Rows from block 6 of a small self-supervised image encoder, named by matrix and row number. Rows with one number belong to one neuron. Each number is 128 + 24 x the weight over its row's rms, rounded and kept within 0 to 255. All counts start at 0. Numbers have three digits each.
After each neuron's rows are labels from the 100 images, of 14976, where the neuron reaches its highest value: "top examples" is what is common among them. Only what is clearly more common there than usual is listed. The data: rendered solids tumbling over patterned floors.
# fc1: MLP up (model.blocks.6.mlp.fc1.weight, 768x192), inputs 64-127
# fc2: MLP down (model.blocks.6.mlp.fc2.weight, 192x768, transposed), outputs 64-127

fc1.180:105141101104159144158130150099074113136104106163132124121162124146069143125104135125104109114147111092109170081131086182104129143100086133138098104142169098139148151162131146148130130154131126
fc2.180:148149088150117154135127076151142156111088128116125134142141115140169130114141146142154088125107156123124132164137135120142094107092163153069170141131068149132174111106116163117137124149110123
top examples: yellow object; its colour: yellow

fc1.503:135133123108148153158138157168122118117138169152141104133107125091095117162128146135109109209125122120118101107163135112112104137057148153129145168134104146088110146139100152140171117134150159
fc2.503:110140136112165107122124126111130130147126131125121172139168129132120152129101129160111121064158119133120114134073097119142125115160110104098103111103147133141119113101136108122070129144116137
top examples: count: one; yellow object; its colour: yellow

fc1.618:122105104093143077132108132086130119148100139141173131197087121131144161181130158071117122162145137175101073145172153144136131138147123132137082129131140158132121135113100096131132098127100142
fc2.618:106140068148103138112125133134163124098183124111161154141166111134114150159112149104102149137124112162101140124122141157115122124108102086135122152102147087092058124096169160128161144156132126
top examples: purple object; count: four; its colour: purple; green object

fc1.316:141183135119118138130129140134098153146142113119132104130096100114160172113097121125115174098121129143125152127136146139138108137146122151091140140160136106113128160127117132134102177150145131
fc2.316:122100133170147117124152127122146131088129109152139112125114139139069092160110167108108138134101134157147160124155124125112087109096093119123148122116146137101129155136157121142098139117111104
top examples: teal object; its colour: teal

fc1.724:148116148117128133124170174136139140092137111110113130125145136131073126145164137108135128122150116124153104118114131165116132092110106143127107143147159149129134086144100108134153147114110101
fc2.724:084128111173107150142092113109110145141135154109097092111125141141142125093121125100102135136084153151128157115137156097091102146112136162096142096118144117071117140129155144134100129106119155
top examples: count: one; orange object; its colour: orange; yellow object

fc1.57:104140123156098117131165121069131144169122150074135168126120161096172121106147113112132138175104110137131095139123129094082123133109170145099127129135161110108139131130076074089136138109147092
fc2.57:117115135136172152133125167130109123108125142142110132171157119184108148127161112128148097179143138172150141128117130107130179132110157126113156123109155141131098100134133119126143122148130066
top examples: count: one; light from behind the camera; yellow object; its colour: yellow

fc1.766:162086140145105108128117116162113078175140111068141165080137152105120142127171123136139134147123110146107088104156110135119107160079118146122152165109095131137141148105115130148164146122149139
fc2.766:173116164126107149131105155104130122148131121132125116105140106100149157143119168103112098096119139138115162159141150120141112126157162126099109115155149136094090110111152173113098111133138114
top examples: yellow object; its colour: yellow

fc1.17:152128103118118127121107130107103119121153127087129126122139155092108135098119137110122153084113137122097120130157101129136170162128129116103121147122098076124128142093121153095132152131113110
fc2.17:091094130137129050136149119117108182122123164123125110124137155139182119157111139113118105157134134151147192159090156113116136148162117137134138098125120170097178109168129129130122104121142147
top examples: teal object

fc1.473:086122117117123116125205124162123137125119164137117139131133082117094164098124147145136141156119132144115141106093164121134163166196123087168107168152112116114116123126130151122118134110105115
fc2.473:184148138156142141127089152144123127126139065105123119179114157117138125137102106100113124104137111107115075155125126135116076136064121128100120105112154139139147143109141113128138123120144151
top examples: teal object; light from behind the camera; purple object; its colour: teal

fc1.516:159108147164114122133139148069136130124100177155120105148133169141138134092115146139126094130163144070100149100107113105155109152126062135101148147140097119173141122109157104151147110152165157
fc2.516:096121139117137130146119139154155128137151122155121111140093120154178093102125099186083176122088101139142076091145156151132107127146143118159113141106147131099083122118127107119127163144102103
top examples: purple object; count: four; teal object; pink object

fc1.590:115124145146166105153113156130132107167087122099145140151127146155059140143130154132151123150143149145158122108119157140151129179146141161142142105149131155116106100147123149174139134145135138
fc2.590:102074127145120112109140123155106168094096146136109082152141141133176132123109120157108119112086103122147111183148123130085127129095090122148113143146161136117136146057110119115111111171159152
top examples: purple object; its colour: purple

fc1.506:110094167087121148118088148115151142139140172123078117123124165158114108165112127117146117110144158128147164134120121150128136168147092160126153080129147133089161158145124150085144137091057130
fc2.506:148119112157143137110180130140084097108119122143148133137117145074144131077151102107127121144105105143089115066119158115120152088128121114145112158124140138173086089112182154156091127134141119
top examples: count: one

fc1.519:128151162157113110139124098120078111143115119076120152152122117126146123160136105097134157156120098112113123142184092090120149112117123180146127117127125127100142127078122145169142136139165159
fc2.519:137117127113117123109156142155169168138128107146145091132120057142160148094096144144152107131127108152188125126119136145135123129148140100133153124150163129155157108190135139102105123123123104
top examples: count: one; teal object; its colour: teal

fc1.348:099163115107166098123138094142189118174142127134144117152143142150130155133081122125116117169095116146142148092057115102128154136133157124152143149105112097103124094113116100140117114115114088
fc2.348:190141124134119156143133139146080088141102129140107137122116123109115116150177138153181152049131119161110132178175156125117091171119114181138153124150118164143106143149147159113125115114140142
top examples: teal object; its colour: teal; count: four

fc1.28:146122137151077124114124109157102137141131110186066139118121123115111128114157136129111131107142164127125117131163152085141105091081125152135164124124137164114154121127143123147104115159155109
fc2.28:116146142117170122158156162094166138151153150103148085128125122120159102127117107155151134153085087154165136109097105123145133149153166086109086119137123117135096133179121140125152143074158112
top examples: teal object; purple object; its colour: teal

fc1.454:166137126106118113159107133139161142131172140139091081105137150120112123085130127128108131139170118141099123153141135099163167176103106120147133120108099112119101130149133143147110146094132144
fc2.454:120121141117106121126139154131090197141146125135109158114067199129113099166180094093155137128123096144133128101133127087153126136084125089123124127127152118095145129154121188149112117125115132
top examples: teal object; its colour: teal; red object; count: four

fc1.553:163139123113123120138105118155126175149121161098134093133104113109137115109123112125165099105164129120152125099089128078112094135137097120084145121159126121155137133101140132097113164154149129
fc2.553:145136155133138133117066132140106124132139110098110114172119145126094156177153102137102145166113087138148170117127132127082129122122085103113149134133111112142079090096106118109155133120105124
top examples: teal object; its colour: teal